python train.py --model="segmentation model" --train_examples=97500 --image_size=64 --encoder_conv_stem=false --encoder_widths=[96, 192] --label_smoothing=0.1 --residual_init="none" --optimizer="soap" --lr=0.0026 --shampoo_beta=0.95 --max_precond_dim=512 --steps=18200 --epochs=11.9 --final_lr_fraction=0 --weight_decay=0.2
Rows from block 2 of the decoder, named by matrix and row number. Rows with one number belong to one channel. Each number is 200 + 20 x the weight over its row's rms, rounded and kept within 0 to 999. All counts start at 0. After the name is the row's rms in percent of the matrix's.
# convs0: first 3x3 conv (decoder.decb.0.0.convs.0.weight, 192x192x3x3), inputs 126-132, a 3x3 kernel for each
# convs1: second 3x3 conv (decoder.decb.0.0.convs.1.weight, 192x192x3x3, transposed), outputs 126-132, a 3x3 kernel for each
convs0.6,103,209,196,215,214,205,192,187,194,194,178,205,235,183,191,221,176,158,218,233,146,204,183,187,206,225,294,159,207,176,205,165,216,205,192,226,197,201,209,167,209,188,221,206,212,234,184,190,223,192,211,205,169,213,222,204,198,205,204,201,185,184,223,201
convs1.6,101,171,192,222,169,193,207,162,210,171,174,203,193,202,222,192,225,203,176,228,201,183,175,167,153,175,209,207,181,183,172,230,227,212,203,191,220,194,210,222,174,201,231,224,203,220,171,190,208,211,191,201,209,214,208,195,213,203,229,200,222,158,222,212
convs0.7,099,182,178,194,178,206,209,193,212,177,212,184,157,207,199,215,194,191,188,186,180,187,201,197,179,211,194,167,179,198,183,200,202,223,229,211,154,197,202,196,200,185,202,169,191,179,189,203,201,180,189,189,252,205,207,189,188,202,228,199,189,196,216,179
convs1.7,101,196,200,157,180,154,189,210,215,195,194,200,197,201,168,199,206,193,175,190,211,203,220,226,185,187,155,232,170,210,208,203,163,239,211,219,217,172,208,221,216,231,156,213,179,199,200,149,194,188,210,200,213,224,206,205,197,174,221,208,196,199,179,204
convs0.8,096,198,163,245,176,215,215,191,208,180,211,214,202,202,182,230,172,174,186,191,253,213,184,229,214,196,222,168,169,189,171,180,192,215,190,210,210,222,219,182,183,187,205,177,187,189,174,165,230,174,199,183,191,196,145,245,173,205,190,221,189,188,179,180
convs1.8,105,217,222,202,240,207,186,232,170,181,225,212,201,173,190,174,202,186,172,201,211,240,206,206,214,208,173,207,187,196,222,182,181,225,186,226,229,220,139,196,172,216,173,209,190,242,191,168,186,187,219,186,224,190,214,196,182,218,188,218,199,210,184,182
convs0.9,110,203,224,198,164,182,200,192,231,193,191,251,201,190,206,245,169,176,183,224,185,210,191,187,196,180,191,214,212,233,164,204,186,192,207,180,205,217,200,193,167,216,201,202,159,195,192,212,219,198,177,176,171,163,170,190,207,192,146,170,229,236,184,200
convs1.9,099,213,167,211,201,174,217,209,167,209,204,203,213,261,181,252,243,159,208,206,195,176,191,207,196,201,225,171,187,205,165,176,243,218,185,226,183,199,224,212,166,232,197,206,230,172,175,207,197,210,189,205,199,177,211,179,211,219,202,196,203,208,177,210
convs0.10,090,210,227,233,194,220,180,205,210,214,243,215,177,197,229,222,170,177,210,191,221,195,199,211,210,180,215,207,219,186,205,177,222,207,206,195,183,197,171,188,209,202,197,195,194,197,234,203,209,192,172,201,158,152,190,209,184,197,224,203,193,182,188,185
convs1.10,091,202,227,214,165,193,209,189,184,205,184,217,206,197,150,210,237,217,150,214,204,212,197,211,171,187,233,210,174,169,188,209,200,197,151,224,206,184,216,219,200,236,191,219,190,194,186,194,213,173,222,179,214,202,189,188,180,228,201,231,183,208,212,208
convs0.11,094,198,206,195,238,206,198,160,189,192,224,238,202,183,232,185,192,231,190,238,208,225,212,171,231,214,203,154,195,197,190,226,216,212,228,201,166,206,205,205,205,170,190,210,223,221,210,201,230,207,221,188,188,182,168,205,199,221,191,252,160,212,178,201
convs1.11,099,186,239,199,182,173,201,221,181,188,256,161,190,254,236,187,189,186,157,182,223,177,171,208,199,198,218,203,238,217,200,190,199,168,140,182,217,163,187,179,198,174,214,209,173,205,243,213,206,181,177,227,230,196,190,176,186,204,213,211,227,199,214,184
convs0.12,109,200,188,192,220,177,211,189,216,166,203,190,182,246,177,204,204,215,208,213,204,240,209,198,205,212,158,240,169,210,213,235,211,160,160,168,234,160,211,180,202,225,203,200,152,248,184,194,203,176,221,225,223,194,208,219,194,199,195,162,198,178,206,185
convs1.12,104,230,203,176,215,184,221,200,197,221,223,239,176,192,247,204,199,216,178,199,173,185,193,222,194,209,170,205,190,226,207,210,217,201,183,185,204,181,214,213,204,225,243,177,181,252,187,194,205,196,211,239,209,192,205,178,212,198,201,208,223,234,189,201
convs0.13,099,213,199,177,169,220,194,202,210,171,180,241,213,239,166,249,202,186,205,212,190,214,195,198,205,201,167,171,209,206,199,220,223,217,204,211,205,221,210,192,200,197,203,220,211,199,185,208,206,225,218,190,187,209,191,202,221,229,184,206,227,228,208,175
convs1.13,099,219,194,167,205,208,180,207,211,180,184,222,213,164,197,193,202,157,192,194,213,197,208,190,209,178,228,198,172,222,186,197,166,201,189,188,186,199,228,174,190,168,221,175,202,197,219,190,206,173,218,211,190,198,189,201,203,199,183,217,204,172,197,236
convs0.14,095,246,190,178,175,179,208,219,205,186,224,161,187,226,182,231,203,177,199,174,254,208,196,236,187,195,189,185,184,165,193,180,220,180,215,210,190,168,176,175,171,211,208,183,216,210,195,207,201,173,196,228,182,214,204,195,214,205,170,195,200,219,200,181
convs1.14,102,185,205,203,213,201,211,211,184,205,230,191,217,165,231,244,188,204,210,212,194,196,186,173,189,162,189,215,212,230,202,221,183,192,204,190,224,197,201,196,196,206,194,182,179,198,179,218,217,194,217,194,221,191,179,150,220,171,193,219,198,180,161,204
convs0.15,105,214,210,187,201,229,242,199,194,183,197,193,211,192,212,225,195,221,255,167,151,183,192,235,176,178,187,199,191,198,194,215,198,178,192,195,224,235,218,200,215,226,204,215,190,190,212,196,182,189,192,213,156,218,137,199,223,169,217,181,174,188,188,198
convs1.15,098,187,210,233,176,168,216,209,198,179,188,195,171,210,180,180,210,162,186,195,210,206,180,190,161,222,198,192,160,199,210,204,193,194,206,214,197,181,199,221,196,219,199,189,208,154,247,198,180,197,171,207,196,172,183,214,249,170,187,210,169,204,206,188
convs0.16,096,211,187,218,217,192,196,240,219,227,232,177,233,204,205,211,255,217,221,213,211,224,197,212,192,192,218,202,232,203,248,198,216,198,230,211,232,215,209,210,197,197,194,235,218,234,218,173,210,212,203,191,201,176,216,231,232,207,217,216,229,223,215,248
convs1.16,093,177,180,153,193,201,220,201,205,198,196,181,208,197,210,187,202,196,179,195,169,219,183,187,179,191,232,201,216,201,177,185,210,196,155,210,186,197,199,184,195,207,191,191,174,239,165,189,211,201,164,178,232,216,183,211,185,236,192,167,215,167,177,236
convs0.17,106,252,193,204,213,199,177,204,189,190,211,198,202,172,168,206,176,207,185,198,189,213,250,235,158,195,186,189,194,201,186,218,200,182,174,213,217,226,199,185,201,197,200,202,185,186,236,203,206,176,202,179,201,158,187,197,194,194,233,207,189,208,186,219
convs1.17,103,177,198,216,215,203,143,226,207,188,211,222,213,145,210,188,220,180,162,248,209,251,209,243,212,203,193,212,197,213,216,186,170,221,191,186,238,196,188,191,229,210,196,218,184,195,215,187,183,179,196,204,209,195,167,198,245,180,221,160,197,161,185,200
convs0.18,104,175,180,210,214,219,203,198,183,211,209,169,235,212,163,199,205,206,177,188,202,217,217,166,185,202,169,175,186,198,212,237,180,187,180,196,206,186,190,230,212,194,199,174,214,232,169,173,202,211,196,211,161,205,200,173,203,175,213,230,210,211,162,184
convs1.18,104,213,222,212,220,170,178,187,213,220,238,279,199,176,242,216,164,211,197,198,223,180,196,195,172,204,228,199,226,199,195,189,239,184,189,190,211,197,185,222,212,207,248,189,196,202,229,198,188,169,154,222,192,183,189,196,183,176,204,203,178,202,197,225
convs0.19,092,196,200,178,191,196,189,180,187,194,181,150,197,193,183,179,182,196,186,230,187,194,178,190,216,209,194,192,186,203,200,208,204,175,218,193,216,217,212,213,219,188,186,191,200,226,186,218,198,201,211,177,193,162,222,190,235,206,217,176,203,192,165,232
convs1.19,095,200,197,217,228,182,167,205,171,219,190,198,211,204,162,185,201,240,171,177,183,220,225,221,173,182,215,215,224,204,187,193,199,199,170,233,211,237,199,202,188,187,187,165,220,169,176,207,215,201,202,177,200,211,213,220,213,192,178,185,199,211,221,197
convs0.20,095,222,214,213,203,204,190,186,194,180,192,198,198,211,178,201,179,201,198,195,193,176,185,185,218,179,200,190,258,196,221,172,187,222,205,217,153,216,215,178,227,184,215,196,191,194,224,218,222,198,222,215,192,164,215,190,223,186,205,223,209,213,231,219
convs1.20,100,225,142,203,205,196,225,216,231,207,205,197,198,192,227,198,237,185,197,205,183,202,208,195,207,199,190,205,181,196,185,213,188,229,164,162,186,217,218,183,181,211,160,239,174,218,219,214,224,203,208,144,198,202,230,199,180,199,187,174,177,199,229,250
convs0.21,109,219,219,213,194,212,218,225,203,168,202,240,184,175,262,233,185,172,229,209,202,183,178,229,216,212,169,194,185,214,197,234,227,181,193,154,214,242,193,183,184,228,227,197,206,221,227,249,209,166,167,220,226,178,155,203,178,205,194,180,209,186,202,212
convs1.21,101,149,194,215,191,183,204,213,257,180,259,187,192,266,207,265,184,163,208,199,224,214,241,156,166,188,207,221,212,188,220,206,191,202,169,225,194,154,190,180,250,220,251,205,164,204,217,204,219,190,227,232,196,193,177,243,193,218,209,165,212,184,182,176
convs0.22,093,187,205,233,208,209,163,208,166,238,182,234,207,200,206,232,202,195,206,214,201,175,183,171,191,217,206,235,207,207,216,207,212,205,195,200,243,202,210,177,173,187,222,220,197,193,194,201,184,206,229,204,219,210,208,164,219,186,181,219,184,184,174,192
convs1.22,095,211,196,203,212,194,182,196,196,178,178,168,211,162,175,176,216,202,203,220,239,177,201,217,214,177,187,207,164,154,180,188,204,213,211,192,185,181,198,187,220,197,195,216,199,221,178,219,193,173,172,174,218,217,174,205,191,205,191,205,212,230,208,224
convs0.23,110,191,166,180,196,220,202,206,212,178,208,189,180,194,198,172,219,198,219,190,235,180,202,211,189,200,178,250,204,237,157,157,221,182,212,172,238,233,242,166,168,221,196,201,207,263,190,234,200,173,200,223,206,192,223,170,222,203,179,237,223,207,189,231
convs1.23,097,192,195,197,173,173,201,212,213,221,145,189,228,226,192,231,227,233,214,194,221,215,183,248,173,220,203,233,152,182,211,220,210,204,192,220,266,235,221,210,258,204,281,219,173,253,187,201,219,194,189,223,197,190,187,162,192,184,215,183,208,192,179,192
convs0.24,103,195,162,211,213,198,200,174,195,180,196,173,203,222,218,167,247,209,188,185,191,195,215,185,192,204,185,210,184,199,214,190,196,222,202,204,192,201,185,214,201,204,179,189,197,194,197,171,193,225,200,191,217,166,212,197,160,204,173,240,187,204,229,234
convs1.24,099,206,183,192,171,204,172,224,189,180,214,211,178,186,204,177,212,206,214,170,233,220,193,201,212,228,183,206,209,221,174,205,205,208,197,174,228,211,194,205,190,191,205,193,221,215,175,200,242,192,204,200,196,217,182,191,159,179,187,168,200,198,165,212
convs0.25,110,190,197,201,224,191,205,208,184,190,211,192,150,208,236,183,166,183,188,177,176,247,213,214,195,215,200,161,159,182,230,204,229,176,202,207,200,204,184,203,175,186,177,186,204,203,187,227,175,181,219,202,169,177,170,172,176,207,193,192,215,232,210,199
convs1.25,103,172,214,176,197,183,155,212,169,193,217,184,227,216,160,195,210,175,219,228,210,204,208,198,189,192,184,231,195,171,211,189,231,204,209,199,193,197,206,221,209,187,181,179,203,220,205,225,172,238,198,198,195,200,175,216,174,210,184,146,212,159,199,209
convs0.26,103,214,210,224,202,176,184,176,179,202,204,195,207,237,183,199,179,237,228,204,184,223,220,223,193,214,166,233,203,201,200,209,174,187,168,175,228,194,182,192,221,205,216,193,171,216,212,185,221,241,204,169,213,174,218,196,208,207,213,184,182,212,181,208
convs1.26,101,160,204,187,206,207,198,222,192,195,242,207,165,287,244,181,177,190,162,185,199,220,225,222,181,172,228,164,160,194,177,250,247,216,182,189,200,212,233,186,227,204,223,210,204,230,194,245,223,238,172,211,194,218,164,208,179,203,219,199,175,176,179,195
convs0.27,102,211,154,218,227,208,207,188,208,200,226,235,213,221,238,220,213,181,228,211,219,186,201,176,209,230,213,203,180,228,195,212,227,197,223,196,209,195,221,229,228,218,204,222,201,214,220,236,224,210,211,209,229,177,200,193,215,204,207,208,197,251,224,174
convs1.27,096,188,180,159,206,209,185,211,172,229,207,179,187,213,191,192,220,186,147,206,180,168,172,189,194,230,190,189,191,209,202,225,172,194,170,206,183,205,210,180,217,197,210,134,194,210,227,202,196,178,185,174,225,199,175,200,193,173,201,200,210,169,173,194
convs0.28,106,206,192,202,200,171,210,194,211,157,221,226,162,218,195,218,183,187,199,188,212,208,193,237,180,205,165,229,193,208,198,207,164,200,193,210,216,183,208,182,209,194,185,211,203,169,204,215,192,203,221,212,178,199,177,190,194,187,217,148,227,230,185,231
convs1.28,100,219,227,201,227,170,213,219,193,199,196,216,218,221,195,168,203,199,184,235,186,156,198,217,199,201,199,190,209,200,170,216,228,213,206,223,181,187,208,205,186,195,211,225,231,195,211,184,206,221,203,188,217,190,178,251,204,203,201,220,202,185,172,195
convs0.29,104,188,187,163,217,184,182,220,209,214,202,196,199,200,179,214,229,187,162,187,195,202,189,196,155,200,204,203,171,228,199,205,212,152,219,197,222,179,174,194,178,201,205,220,211,191,189,194,224,196,183,190,182,183,206,188,205,218,198,190,183,198,220,205
convs1.29,104,210,210,237,185,182,212,187,198,214,208,189,210,179,216,228,205,193,193,193,232,201,187,218,163,171,215,165,204,203,187,217,201,176,216,206,200,197,216,200,225,221,218,212,183,213,182,233,154,198,188,231,178,220,240,170,238,227,225,178,193,198,202,217
convs0.30,100,196,182,207,211,193,205,206,198,190,227,190,198,199,189,217,178,221,185,211,188,190,188,196,171,203,209,213,219,183,204,192,226,189,195,195,201,214,196,211,187,222,192,176,163,184,237,199,193,174,214,198,219,153,175,158,200,193,183,218,215,169,208,201
convs1.30,100,201,174,188,188,209,157,225,162,203,173,187,219,229,224,204,181,211,175,196,197,196,177,216,197,199,233,209,187,196,192,238,206,188,196,208,197,224,237,167,201,210,250,184,183,241,194,193,211,207,213,191,175,189,206,193,196,255,194,206,206,189,180,173
convs0.31,107,213,240,205,215,193,180,196,215,219,163,221,215,178,204,242,182,185,248,213,178,174,228,201,177,252,146,192,199,176,194,193,177,199,214,165,195,204,175,196,177,184,189,231,206,186,228,183,201,190,191,209,195,210,209,234,192,201,206,207,228,203,181,205
convs1.31,101,197,207,211,220,213,200,221,188,216,163,172,179,216,220,188,187,211,195,206,210,172,185,182,167,195,204,233,193,174,204,222,183,245,173,186,228,190,240,181,225,197,225,179,182,204,197,170,223,234,232,207,189,195,169,201,181,186,193,191,188,172,201,156
convs0.32,098,191,195,179,195,212,223,224,197,178,185,215,180,230,213,208,220,205,203,203,199,238,207,217,198,192,195,219,228,189,201,187,197,223,210,174,211,231,192,203,217,201,192,201,202,214,203,168,201,197,223,210,221,197,212,210,193,218,185,226,206,160,194,191
convs1.32,098,230,201,214,184,187,200,177,213,146,174,208,215,183,188,188,207,207,184,160,192,225,208,198,194,185,205,184,204,219,186,210,211,181,190,187,207,151,217,202,201,188,186,215,221,168,232,206,209,171,177,172,227,210,201,229,163,212,211,202,169,213,179,207
convs0.33,106,188,208,187,218,179,230,204,218,209,210,191,185,283,194,189,209,236,217,203,209,215,187,201,183,205,199,183,159,209,204,216,196,196,227,170,220,178,185,185,191,209,217,213,182,208,184,172,185,188,209,226,227,172,201,191,204,178,238,215,209,226,223,183
convs1.33,100,240,196,211,207,184,193,232,210,167,257,227,183,156,256,172,207,166,182,227,175,206,186,183,215,194,200,238,204,197,210,212,179,220,187,218,227,178,211,176,221,221,185,193,195,198,226,210,166,181,211,231,200,232,191,182,191,198,188,216,229,203,183,158
convs0.34,094,150,249,196,182,224,205,201,162,204,223,187,201,203,216,222,216,195,211,179,228,171,190,216,194,226,199,203,205,203,176,178,195,189,206,214,187,196,207,211,175,179,187,196,231,217,187,183,207,225,222,184,241,199,189,206,213,204,190,191,219,188,196,216
convs1.34,096,241,181,221,209,192,194,221,219,190,174,186,195,198,183,195,210,225,181,226,181,189,174,190,159,177,214,216,232,222,164,244,234,196,231,212,140,173,207,178,174,160,204,240,224,184,230,205,213,206,202,190,170,229,196,159,189,197,172,188,189,188,193,164
convs0.35,104,246,188,170,232,188,183,209,205,212,188,198,172,207,229,184,191,198,218,184,185,208,200,161,215,167,243,209,193,194,211,189,194,185,216,187,201,202,206,196,213,235,190,213,198,219,183,252,223,246,182,174,227,221,208,219,167,227,184,179,162,188,210,197
convs1.35,097,198,223,191,188,191,203,209,216,182,188,196,201,183,219,201,205,205,213,242,225,208,185,177,171,175,205,226,224,198,216,169,240,187,239,217,211,204,213,196,196,220,208,192,220,220,164,221,236,181,195,205,145,172,176,194,198,188,175,198,166,228,194,175
convs0.36,110,186,185,210,224,194,206,191,242,176,207,201,192,210,175,177,219,201,195,164,223,190,173,239,196,188,196,218,207,175,206,186,201,186,191,184,216,195,185,205,198,183,191,227,172,199,168,219,197,199,277,244,271,218,180,192,192,174,167,153,186,146,189,223
convs1.36,105,224,184,170,194,190,177,192,174,220,229,194,220,179,215,181,213,211,195,204,209,187,211,165,208,203,196,222,198,227,178,194,190,187,234,201,199,194,202,166,197,189,204,230,224,173,207,190,196,225,174,195,202,220,187,160,177,206,191,219,207,201,179,230
convs0.37,105,223,187,195,223,185,177,191,168,240,264,219,216,184,269,180,158,192,170,169,182,197,180,197,198,191,221,229,224,164,174,195,194,175,170,231,204,212,177,199,200,201,187,191,190,200,235,203,168,175,205,218,190,213,169,188,232,217,214,174,153,218,185,193
convs1.37,103,189,169,221,217,229,247,222,203,194,269,148,194,331,138,229,190,195,206,185,218,192,213,229,161,187,220,233,182,168,220,201,187,190,192,223,216,195,183,209,213,252,182,218,234,215,188,204,171,185,222,206,228,173,218,189,165,200,192,187,220,153,178,180
convs0.38,093,206,186,213,190,206,201,213,213,192,193,193,161,177,243,192,222,197,228,207,215,209,221,164,219,215,207,229,189,196,203,214,203,189,213,202,207,182,203,214,216,220,183,224,184,209,220,232,199,201,166,186,218,189,189,179,200,219,182,177,221,160,193,185
convs1.38,096,176,211,204,200,172,212,187,209,196,192,182,224,207,181,196,195,201,195,223,190,171,210,217,214,236,171,200,191,202,190,220,160,199,253,216,207,205,197,190,202,185,173,215,211,238,153,186,190,200,183,188,226,163,201,238,211,159,211,192,204,213,219,173
convs0.39,098,223,249,198,224,189,211,166,195,196,197,219,218,209,177,198,179,205,165,217,183,184,173,187,194,212,198,204,189,188,193,166,172,198,199,185,196,183,174,201,190,199,192,187,206,204,168,213,186,214,189,225,194,205,176,188,234,234,239,197,199,206,247,156
convs1.39,104,197,171,199,187,184,180,190,214,201,194,200,192,175,186,207,208,189,208,205,196,244,198,228,221,207,186,196,204,217,195,239,207,203,185,203,168,195,198,203,237,196,197,176,201,191,205,177,180,203,190,176,212,213,221,223,194,166,199,202,197,209,182,203
convs0.40,101,232,204,180,180,198,191,235,205,169,176,190,210,177,214,165,201,176,215,179,202,186,212,234,195,198,161,189,186,175,198,184,224,173,220,147,195,183,179,199,205,207,180,239,194,189,209,172,221,158,208,162,222,221,190,185,220,200,185,187,213,224,196,164
convs1.40,104,220,186,184,187,207,170,207,185,214,232,188,252,214,188,172,182,189,222,236,177,201,191,167,181,193,176,212,206,253,213,186,210,204,229,224,216,182,199,202,192,211,193,200,197,178,159,207,154,242,190,164,211,205,214,219,206,210,146,190,190,174,222,180
convs0.41,100,200,186,189,186,218,194,222,203,169,189,183,193,241,184,173,186,229,203,164,195,229,207,201,188,254,208,202,154,237,215,208,188,218,235,195,162,169,172,190,203,197,213,214,178,198,179,165,204,207,220,145,204,224,223,179,187,209,195,191,177,194,168,223
convs1.41,098,172,229,201,223,153,159,227,176,190,179,204,204,227,216,216,168,202,203,209,234,224,206,148,201,187,187,210,209,165,190,170,173,237,196,175,210,198,179,165,204,231,227,191,180,219,173,175,190,232,201,165,210,207,192,188,192,230,173,232,192,221,194,233
convs0.42,100,190,192,260,204,186,238,187,204,169,174,215,209,222,170,192,162,208,188,150,255,208,189,222,187,183,193,158,167,219,188,183,208,199,200,187,183,191,194,186,194,201,191,184,215,172,156,177,205,163,189,164,198,198,182,184,210,200,190,199,197,207,192,253
convs1.42,104,218,225,155,207,216,189,222,198,188,213,200,215,206,224,215,174,199,156,188,187,235,217,188,205,235,189,156,198,221,206,162,147,217,224,188,210,215,198,209,197,212,215,214,201,202,186,165,212,218,234,193,171,205,201,244,186,154,195,165,170,203,192,216
convs0.43,102,231,216,167,167,192,185,205,200,176,201,220,197,173,214,188,180,174,198,170,206,192,193,182,192,206,206,165,178,201,211,205,194,186,208,176,196,200,174,182,203,199,209,192,205,186,209,229,218,221,189,211,202,195,158,229,166,192,165,233,222,215,200,190
convs1.43,102,204,211,186,190,196,271,190,190,195,189,186,177,190,213,192,220,208,200,192,187,200,199,208,191,185,194,184,217,195,190,202,183,190,170,200,219,177,202,210,207,187,199,196,192,200,199,203,178,218,200,219,205,164,200,216,215,172,156,212,202,223,216,195
convs0.44,093,187,228,226,200,194,171,210,165,176,206,209,207,203,215,171,198,177,202,201,183,236,199,226,214,188,220,187,209,198,243,216,195,193,197,217,200,215,192,209,209,209,205,198,185,190,227,176,226,201,212,197,206,198,228,200,212,217,213,211,196,220,215,238
convs1.44,096,192,165,206,203,181,174,185,196,197,216,190,204,192,201,188,204,196,190,231,188,182,176,176,197,208,198,223,194,184,213,192,190,197,139,220,203,196,175,184,167,195,203,205,202,212,202,179,194,170,168,200,205,209,222,207,183,157,199,160,239,201,202,191
convs0.45,099,208,199,218,186,192,158,198,196,185,179,233,197,188,201,212,205,208,159,202,225,201,221,219,191,202,191,179,170,207,224,231,192,184,210,187,200,223,179,202,196,219,176,199,157,173,212,191,199,207,218,209,159,217,170,217,206,192,179,186,194,180,207,214
convs1.45,102,245,156,171,197,211,186,175,202,224,199,194,243,163,182,194,201,208,221,180,224,222,204,194,228,224,200,193,177,214,177,190,218,199,229,181,192,200,203,189,198,181,206,214,165,207,196,209,228,178,186,171,229,190,183,193,177,203,210,212,183,228,237,209
convs0.46,099,171,200,182,162,215,176,206,198,162,197,198,159,197,228,167,203,204,180,174,196,173,188,196,256,206,196,212,185,194,217,200,178,182,196,204,186,197,194,198,174,173,183,210,191,214,201,183,190,209,208,200,192,199,227,197,217,215,210,177,210,173,212,199
convs1.46,100,221,210,190,170,211,191,208,199,170,196,221,214,225,208,222,211,217,191,210,236,203,215,177,204,185,190,189,187,171,247,243,212,178,180,202,180,192,205,225,192,198,207,201,168,199,182,228,171,223,234,194,220,217,193,176,194,260,180,167,194,190,162,205
convs0.47,098,256,182,197,193,168,208,167,197,215,183,214,207,198,228,173,166,223,204,216,225,165,177,172,209,179,172,210,184,176,180,185,223,204,207,200,178,169,207,189,187,196,201,178,222,197,187,190,202,198,186,192,175,161,186,201,198,158,182,209,185,196,214,182
convs1.47,099,185,187,186,175,226,186,196,206,199,205,216,220,218,163,208,207,188,209,187,175,207,209,227,195,245,201,216,195,200,187,191,171,225,209,188,233,206,152,235,215,219,168,204,196,206,194,194,211,204,203,225,248,214,201,198,194,230,176,206,242,203,191,220
convs0.48,101,182,221,187,196,176,201,225,218,194,216,163,235,224,162,183,195,210,163,172,192,173,216,191,211,165,213,218,221,193,186,174,186,228,213,174,206,215,211,219,171,194,178,215,194,201,203,195,210,187,216,201,200,209,236,206,191,226,246,174,214,170,208,171
convs1.48,097,185,215,215,222,153,190,171,203,192,191,189,195,201,196,176,185,186,208,180,213,203,197,180,192,195,233,241,179,184,225,195,244,193,193,216,159,191,237,222,182,181,195,201,216,199,175,214,214,240,173,214,183,224,174,193,180,214,212,198,185,210,192,189
convs0.49,100,178,187,168,244,183,201,167,217,214,240,182,210,207,180,196,186,237,164,189,186,222,190,208,188,233,204,245,201,186,184,199,211,197,194,210,189,195,182,193,182,219,217,218,186,186,194,173,225,194,195,223,206,185,173,168,160,218,214,202,189,201,259,197
convs1.49,102,204,177,176,203,181,207,169,185,195,160,208,187,211,207,202,182,214,178,182,216,189,182,231,212,198,216,199,185,214,175,205,185,192,209,213,190,200,221,205,200,177,177,194,203,225,203,240,203,208,160,173,205,216,215,212,212,208,179,215,196,204,190,227
convs0.50,100,201,224,212,211,213,224,206,229,173,178,239,200,201,180,210,183,208,206,232,163,210,195,217,182,187,195,186,176,200,189,209,205,206,205,215,189,202,194,183,203,167,193,199,204,195,209,189,227,186,207,208,219,189,195,206,222,223,177,259,188,162,242,208
convs1.50,100,209,158,185,191,194,212,167,186,204,182,187,220,227,218,177,201,197,198,194,221,179,241,179,195,207,195,199,199,142,183,188,193,198,246,203,229,195,178,212,188,197,185,176,204,204,220,189,169,241,181,185,189,198,236,209,232,247,223,206,198,206,188,182
convs0.51,098,198,203,223,207,201,215,192,182,187,199,183,234,205,195,214,171,196,194,241,210,169,175,188,237,190,181,208,219,201,179,186,198,237,201,184,206,202,203,172,188,217,216,180,196,226,200,213,172,183,157,174,207,194,203,184,201,221,190,207,193,216,208,176
convs1.51,098,194,254,191,181,215,224,183,186,212,172,189,199,191,234,171,195,211,175,210,194,166,218,203,194,201,215,184,183,211,207,204,233,222,240,182,205,195,216,232,191,209,229,198,178,199,185,200,198,223,186,221,203,164,221,208,196,231,233,238,194,180,190,200
convs0.52,099,215,220,201,202,187,184,267,201,191,203,199,211,195,174,197,222,194,180,190,206,220,160,190,213,205,222,204,190,203,199,207,182,220,202,215,182,199,220,199,180,220,171,200,176,189,178,216,180,150,193,171,180,167,185,172,227,182,188,173,193,180,167,182
convs1.52,095,185,245,176,226,207,213,215,204,184,200,200,183,174,229,194,200,190,218,187,170,202,204,178,197,242,208,223,194,196,194,178,180,199,187,215,203,178,178,209,212,193,207,178,201,206,182,206,192,225,194,192,164,161,187,210,191,214,230,213,202,213,247,180
convs0.53,107,155,221,196,216,198,214,226,171,176,198,203,202,216,193,173,205,205,217,205,195,159,194,169,174,193,207,209,181,181,201,205,245,162,194,179,217,214,148,200,197,240,152,179,229,222,237,185,208,181,215,203,216,174,247,208,203,200,209,160,215,206,210,180
convs1.53,101,228,206,190,177,176,217,187,186,207,186,195,204,223,198,190,214,188,197,216,168,168,194,217,162,199,190,202,199,219,224,178,206,194,219,182,235,203,181,182,227,240,164,200,206,191,210,201,188,207,173,213,212,183,181,225,211,195,175,198,205,188,206,206
convs0.54,109,206,185,224,180,192,178,226,186,181,242,191,229,206,168,187,189,199,185,182,174,168,194,211,194,210,199,226,189,216,156,210,164,192,198,206,210,194,200,174,197,188,189,195,215,192,205,213,198,192,195,217,184,183,193,197,188,147,194,190,178,222,213,206
convs1.54,100,171,210,188,191,206,241,173,181,184,210,207,191,243,224,188,200,209,197,213,179,163,213,167,184,186,190,184,219,209,212,173,189,202,164,183,208,197,190,202,201,195,208,201,184,228,213,200,206,219,193,191,210,193,223,204,180,220,184,187,195,225,191,175
convs0.55,094,210,197,242,183,192,191,217,198,169,187,261,192,187,196,224,192,197,171,190,193,195,188,210,184,215,221,206,168,181,242,186,232,194,229,220,203,201,192,209,196,190,185,193,196,233,210,199,210,200,194,183,173,187,185,206,219,198,186,203,213,187,202,213
convs1.55,098,192,182,176,181,228,150,189,179,193,199,222,215,180,205,190,216,212,190,187,215,211,254,201,198,165,209,187,168,190,201,224,158,206,172,230,193,217,206,201,184,209,209,204,174,214,231,141,230,243,217,181,190,202,222,189,212,228,201,201,206,213,223,221
convs0.56,094,189,202,186,204,199,204,224,199,179,215,200,180,201,203,222,220,229,196,205,202,184,198,186,225,197,186,219,226,157,197,183,177,189,206,173,212,231,198,180,235,159,214,239,183,185,228,225,189,176,196,184,199,175,181,179,191,172,199,177,197,196,189,174
convs1.56,100,199,193,156,208,182,204,193,229,202,178,183,186,218,216,147,193,247,178,192,181,216,195,227,195,191,208,188,194,173,213,200,214,206,204,188,201,201,220,196,165,175,168,195,167,163,248,173,195,158,162,176,225,223,160,221,185,219,201,246,155,195,214,197
convs0.57,094,180,145,181,178,189,179,222,198,186,161,218,154,189,176,180,224,182,180,224,203,182,196,161,225,213,209,207,180,209,198,208,172,215,211,188,197,184,188,186,186,189,190,212,210,189,174,204,210,183,151,190,207,224,219,183,174,186,193,177,231,204,227,171
convs1.57,098,186,200,164,200,210,245,182,199,161,167,218,219,210,202,219,183,203,212,178,197,227,229,205,187,214,153,215,201,215,214,205,221,203,179,196,210,193,205,184,171,192,215,255,209,205,221,213,198,207,210,197,161,201,215,208,160,223,217,191,220,215,192,223
convs0.58,100,185,200,205,219,220,167,168,175,187,205,195,211,217,186,202,188,167,196,194,171,199,155,194,186,205,200,223,193,208,223,194,176,207,190,182,204,190,208,209,187,179,177,242,172,212,220,196,215,173,185,175,170,181,209,227,181,187,163,173,202,199,204,187
convs1.58,098,191,203,191,211,187,187,214,179,211,188,169,188,188,202,184,195,191,216,220,173,209,204,173,216,215,236,198,199,197,210,207,235,191,189,216,165,169,198,196,221,173,193,216,213,193,192,189,221,195,160,185,214,211,169,218,189,190,172,202,166,209,178,194